{"arch": "vit", "model": "image classifier", "dataset": "rendered scenes of coloured solids on a plain floor", "train_examples": 97500, "image_size": 32, "crop_scale_min": 1, "horizontal_flip": false, "targets": ["count", "largest object", "light from"], "num_classes": [6, 24, 4], "norm": "rmsnorm", "norm_position": "pre", "hidden_act": "squared_relu", "mlp_ratio": 6, "head_dim": 64, "fused_qkv": false, "bias": "qkv", "qk_norm": false, "parallel_block": false, "dropout": 0.1, "inner_norm": false, "patch_size": [4, 4], "conv_stem": false, "layers": 8, "width": 192, "positions": "sincos", "pooling": "mean", "loss": "cross_entropy", "init": "trunc_normal_002", "residual_init": "none", "optimizer": "soap", "beta2": 0.95, "learning_rate": 0.0019, "beta1": 0.95, "shampoo_beta": 0.95, "eps": 1e-08, "precondition_frequency": 20, "max_precond_dim": 512, "one_sided": false, "adamw_lr_other_params": 0.00077, "max_grad_norm": 3.0, "sam_rho": 0.1, "max_steps": 26700, "batch_size": 128, "epochs": 35.1, "lr_schedule": "step", "warmup_steps": 5340, "weight_decay": 0.05, "adamw_weight_decay_other_params": 0.01}
Rows from block 3 of a small image classifier, named by matrix and row number. Rows with one number belong to one neuron. Each number is 500 + 50 x the weight over its row's rms, rounded and kept within 0 to 999. All counts start at 0. Numbers have three digits each. After the name is the row's rms in percent of the matrix's.
After each neuron's rows are labels from the 100 images, of 14976, where the neuron reaches its highest value: "peak on" is the class under the peak. Only what is clearly more common there than usual is listed. The data: rendered scenes of coloured solids on a plain floor.
# fc1: MLP up (model.blocks.3.mlp.fc1.weight, 1152x192), inputs 0-191
# fc2: MLP down (model.blocks.3.mlp.fc2.weight, 192x1152, transposed), outputs 0-191

fc1.348 102:499516477480490470515459473572309442472513443535510420496415483576473571495617456538494594459513497495556592520499421438577523534545590520450532494450402491469540445487556466419453508465467468427518487576591503459533482567504423572541462468503518473513526439490511562530543538627475488541507534495577440553582504492502466536469511563486441519541549455437502447553546436449501481534447459485463543461386492468482576570506545488580480500556540432494437607486470593492463468512484531392434567455466470476446413525529525536523497514479462563462468507558460471412593479560473485555
fc2.348 105:419572530502494447516431496455524575483481526538510522539568465458523530551511598442448457455550468569485537451579466514605578496544458508539468447475491528468548575516602566456515487491458476423449488456517448531476546530492523517535427538566516457433556502476499483472433472616480552472556526531442477525545425468610522469500574469511608395498434443521475551424541533440523503515565403476409508577460511503487386482544630493639550434514541502455533406440461485562466418486538461489475525520413498501552550551444450509496470509512399488545395536484471543553485523598519470508
peak on: tube

fc1.39 113:479497605468536536513526563533480598541569476394534440506593567405528569513491445500473492533470414494430491500451494583523426450572548442569503469542482573484507526443555469480513467603522482513570405571588455460423518551486488496511532471460421421447378513544514470487518529495514542516613407484534472539491554543486483511539428487463463500530473618426520533489513491556475497536513505509438441497466521491581518503596561568463482457394509486475507511552614428503532471513572497521505562517395457528476499519455383480485573558516444511580502455533401524513602495548490522400
fc2.39 113:526479566436496547457465452511552526523562367523509393549516522455474529555557452521562572483475553526467570521463535486451442489427506378465552493390478531563436477447484464485556456454408492594382557516533578468513443423542492417493454416470556578482506513539486481493473451540386510523539472599453458522454561513560608456495482486471465554431481532525421528461364493531455486480437454469488538424436517603493471535589452457470539533503417427570457503515482560571574486501480485501543489456539586512520529496530488434450503520447458584561468489491570503525490552562503428475
peak on: sphere; bumpy ball

fc1.123 108:471475587497550463494517529643530539537507523406458487478616518406599505467504493481546538467421477559539518547449482584480398543511544490471555499521457518526467454498467596538490436527516517442471442573472430453570488484520472456487408502524458445499557486468452498537453598479436562511459454431594587519532516562587524513564580580446417563484530564503565537440542467533466418519594517540510511519428464432451463563478485417440458514564503450546463487480583472531469579439502504442562457599434480428472498438502528568535553544506496414484487457482392491555570543559484518557
fc2.123 111:506505542490452560454377463439445427473471382515476443579483513415672483537489461556530529493505485448452479445481478424549493497612478469477455538505475464537485490444575412491505459505472474515428533485524525496529501447576488453475549517434488531491504522462576477538499520441433462491567429634498529492408444644568525454488524438472437458412517414441418515530465572421451535534490507421535518564503581569514563493574592542501547467376455527471434437498523470596475509397519511531552477457498528483432468571480500485501481480457481520497512497485527478554434476514557405504
peak on: dome; sphere

fc1.115 105:421520527475555491497479516518480485469496497455473562599465406521506490583465468520441524433501461473561515640514531482435469410580462458549451505443527453525434494530461512421551582532561536535480456481544444368377503511509551551503506574511439465519391480527518476539509530550553571518470609505504473462567487472555442407482467516531625512474506546501547517459473430496515478436577557541435479537402576538490436467447429467503475431516520516472452467495524506611479517528387441416526533492422523435472489431538469555512559467398448515472590515543446611470520571490512540538
fc2.115 114:503523423512474545500506454460478584436505506571419510529502497544501542535557536425448542514425513544511512519403489453578421485548544517497489528492375453558529522475532550558371528477451536500412460502610555411550352476530500474490609563455511558500526482479526423463464569491479568466413498532459506462538485485510473489602447546451493470495459543555594506429403561518507484565431436430540574410483477567475473487488536471572501532466589561434453575536555494479567458536549482587575482541511513478529430445551482488443441513436464487578546563469561512513550397534522461474
peak on: dome

fc1.168 110:497571568534480473474429561579433467494466392510537496437409600502542532503539585469503576523487503476587598519458533481515469476459564622498525538463593497489524444518546487521504442472511466545601490537517523498537420482596563528455531379575426492463594440582575459560536443376551501480541491500574502476452480450525475562509453515484431496525525425428565412577520516432473515494458429513548466532486543416472525459520558551552499550457471446482573494595490460445517500556423552501580514494485482454427369557511474535490489471434476533507557438559463424563527463523501472506
fc2.168 110:586545539569448524485486523474471517546419527564441531435429525463476516477513583482487484456483418532435571477552495459548447429513516564461556547505396561520514551497599489396492486520522460480532503582479443595434529516486542537465495486470418459413634483474539463370591457516549526548499478507370439425510585542456505518563585487546453502487452466529487536511573470498475489500513495496527477455529458497501544561535535397577430456510511545481500584470472576433540476556519481494486563552417529539557575487478403504511465487575476451507506479469491678544472445526556426572
peak on: torus

fc1.256 105:500459474479553450547487531494506480482505518427487541406662540483502498521553433376473537477465497520576459445449441519487475445404445499421538487498495486578492503548417511525585441543455453551528495543349519625561501496482488496481548512507530542469553436607552553472544527476438480444455408441578511491501529493499491458459557464475473472589474545537599530448438526540414453502450529483518345517534481575449613488539439483492449438516494560485557463523475527569585429479503385517514455521543501469516476557610485512561434438515475517511520445472451459479452544481573505502
fc2.256 106:474516491498487453460480583465475442525533546508403601528508509497527530549482542486416482544414425604487512459470439479455431451496448524472531489437536450482474531471528365476452484434393434519551526449566441501468505462466473443478495453483434532476526526464425399440470571456455500539525521503506513513624565458493529477614497552511573552501568552451567493518462578492474582488480457445481530427516512525505455550482459416602465476554554535400538455540444588554525553562525585466456441489479494446568485485481397631491420575512494531495465507522563522540379538572522427482
peak on: dome

fc1.241 116:514457516554442441514538525550487451561537518473471539504483447479472544479402564486505550516569538490566461516499485537463446548467498513615522463412508497509470546520497573508577526509480389477564504444564525549539494470487461412468605426555486522494484426503440528401522542478433570494591474521503560490479528475472436450462539458494527423362537542607514446514590549516599639543523526619447481489529494466499523497594501464487527534496442415343556572489449507579514526532569445452445483458450430546598468508490459600499524506478475516534512540555469409477498576547527473533
fc2.241 108:527523517569457386484515550532523480429451557539523472516473406582490506562506477476475529537488523465509478514496497555549529580507487416526484442494506512633490591496457491430516483476403477507531489451484480537382424568571482439499476512457468438527528436481501441456616512496496585615456430483439567490584496556482477445489455500582491420530448553494428436495494488470511518572509595527498535540478489447477492454564555547534543472568440467490493522442455544464582445487565380445590550493544482514501499459609494474448498574396527599560600532532529515575630493490519549564
peak on: star block

fc1.515 100:438481559522517519530467456504454569506461583472502509416409451442455492492495564524542460446501490485498466510481556458539496593516501576458480513526546473533392438467437489492465505433518515511485461450574563509513496455500463389397508476522525507533529524486523587525577382504430457462572494459560536547533491585495463447585453528542491517506565576458545448527593475511500513560419538561574545479469438521486483608538551461405439498514559479605373430413508373511459468465446455394479474509474538550541539428493514544466582497386440547488512503441451543547540438530473548605
fc2.515 100:461540443569452465428492456476486506413459528553550493556422495450502442504461482529536455506425558578500433505452462497489412548603506441562581510467553467440501457496540498413485498503475433507444531401542476458402567524566508594510493506438503432529472411448553488508515518430459520528475488527464458420471496622510613469513427439554530492468454457411536604523505448461370518552472429441534483508484568531498396451567480516554533574497587569446512471512559535448472478472507593487452533480580578523557465542455463458500412501497546507460582412432542506489504502539605513559
peak on: dome

fc1.633 126:506510506469506538569540421554631487516491405500456501631442406625555516473549469467447452554508420567557525471478427473431477469496505547547373510484518425435571497437533558564511457485519447430530498488468586545538481563457537495515492496552457490545530495505479459446501548382512420484506499480419507466463557519461497538471480508493483513553485445439529565479534475431561580535495426432438524414482535497554510473507432525454520484409512481521544572585538412509557530436557511465471540480421524498484502581453450588647466509410528520634496482453571524468496469464442457520
fc2.633 120:487492504428502555426499457447516527478400455489451529502464547543566533528515521599525464572595581425446466421488505498497483436611529527555581529490414418494463514484452416500554426430422471489492455471536593522506599463575552500412486459505551512419561522481527506442519477468503514475614426467530459538464534531448581406490546438498407419492528454469484539530498458462500599560543488542597502432593503591472496518512470542532461410450522526408505493475523441495465562440499472459584529473518509462534482433490424481605408561426463478481425524466456480468502478551514406554
peak on: sphere

fc1.245 102:494461440423507566512464430506456596532468417472497459546419525447545529467522491534483517495560542518571520529465540484401401542507562494492476487537472499470431476595416575526469563436471446545484457519556490597483412446438587516542515551496602423504511594445606553468550440477500518454553536538485527551448484465508506508569484491425485481547533558467494479485501466429433512417540585536496428455476542454444570486512470451551579427480510429478507481406513484446426489504450451525513540499371502575469384431533494528487570601392476481421531466530547461493481508467457554621
fc2.245 105:455523483464456537565490426437497525463497504525536491586522557482454472445572513502495559482449470418492559443415467579511501604562466456492504506422554503506505587501483507454518458579480549435500566459573512474476440532512524483556483499521511536510543525438488431452514461502429527498518467567582561514503507414495539417451470417455445539508502488452488582404495610621515453475483419387503542458424537450457509578468492485540554504482502523354439523552526399507414540551479490486525432418412563515539530462481484576527425478386443538594542570490595471527507479456480397567
peak on: dome

fc1.605 108:545430498436498603544501507435494539428484407517588421501485552488598477570542426451493486526530471380514534587450516527405607418436428559566439514467503501494582481540457535551509471462491485477532516600588492534515580522453482586486616514486526450579441478479531556519518560476449429452554444501603480565514516529454425583523488482491463469544527570450457446568538487503479536513443480565519461565499576551427458432450513529479498502500445544477613463502552405515526493422432476487512562502476465554545395504543461442539520499507573500611492479480427414528542487472511531553
fc2.605 107:531473599434434516519431457413450483501535518559542410498399582468522460496505543489504532517513531529447518470467560501458449542504434457499546547498464443454572538448516499502508486531548485563498517534582520598512477542478578495539438460477514532448597462458588507508453518392536508482543545540455580592469453495513536495453507519518508533368549475527440564528460558540472629507407453436565490567485534545445465505568428501489544539488543474538445531506534554652473468565510472508549582476496587474516548363423434489521446466484556549567547512529510462490449537516604368564
peak on: sphere

fc1.300 116:447492506497449474490517507530516582477543484455515502590508462478531544479499452490515518425548408494453444526493496538506445458509546461515389539420598598443509422434485506521429511443479482504549448505576440586483495574518400448409623517386539403501420473467482541525448557486434497400575478427435508519578595570535494513584523464425391603537501496570470545530470578553493486574402469539439499511553491581474471539505486462407531530395455564614486515502456478463535518555463475556556499595460484513500519492427479502531555514546547452526514553475482493511556522481458464471
fc2.300 112:453517480471570495531359462510486491443599445499411438538498523497402611568532486557555523496567487494460530473490471436476453483436530552462449511548406472484412496456479516475481421442511480525320453471537529512515501552512538475431441432506507533482490495569471549511536545520423509448531529550520505483487502547538536489489623500429486537560536435493452565525574516494490565470587417380509518507510495590479487468508483470556515542514469399444573443499461576497517538543447480532536502546546662478493544500447439391553476523400566534456508485515580443554526487551539439570
peak on: sphere

fc1.185 112:558451519496597400422503541514517487508446476485503477571527487498476492399478436526509614463466475537521490437530476495487593483564529521470534479470455455473568583501551482582519502496510567541480463511576513464556497418455478435471528468533598490563565461507581380506474438495513431487440455590502504412490545518416510641506541484456466474540566461412496610491401485481469444473506396431459579402523448483550554510449456506598498423512503598447388496473503506501514474519405520509531557481549401537461488442560489539580466486504513429486590470558451517436531434511466490489
fc2.185 108:532585585348516465487491531407504563556584538510512487509441509421489475577413554450401427484579489528459491579515561511483499490511462459596516441517519456470524599395526551518522351530488513542558552558497533545513543611557435439359519480529494460523528559498565455427492451502495461461531498491493535561468499513465458434529485452535478476499420496525488477500524493511460558543476547529514498531535524517549451539510482516466567406639598503453474481426589514559460501472571485494432516482508593551464531469578546480476522434443462472550429430515568452478585458577483492515
peak on: torus

fc1.620 103:490567501556424382466542505517491544500430472467508570508530553436502458478551595441481606488463536517463487409480450495537494465529525370486579459506508494489502428469450454537507515463541514549476552486514484475451447449522485419427534437418500505604539553433498535650552560573477535525518470425484492551520563602489481548502426451480471520463526508585668599504544442480542475479412442494437513592516514533533426520551516436468470526470468517590555414463533509545527636484475491484516404456430532500549549545558483491556511461549443505426499503485513577529500558556451495470
fc2.620 104:457504564447481526478471485485519608483442489457461471452470510516490569540509556547478494541572443461519432422491521491427475577456644550489426477484482449489397553430524438406469573525531500475436551516470583426463496468517541540511496427453387484522420477578511489596510506420437522495503445471516516482419493511506470494564488473519497395537546444512405520497549520582458475523493521487496503486551601541539473459534421466510534490465536523562527483474358561374540532611520501612484516445588545470459447597501426486531531515411524433530514577444559530518553532561486424541
peak on: egg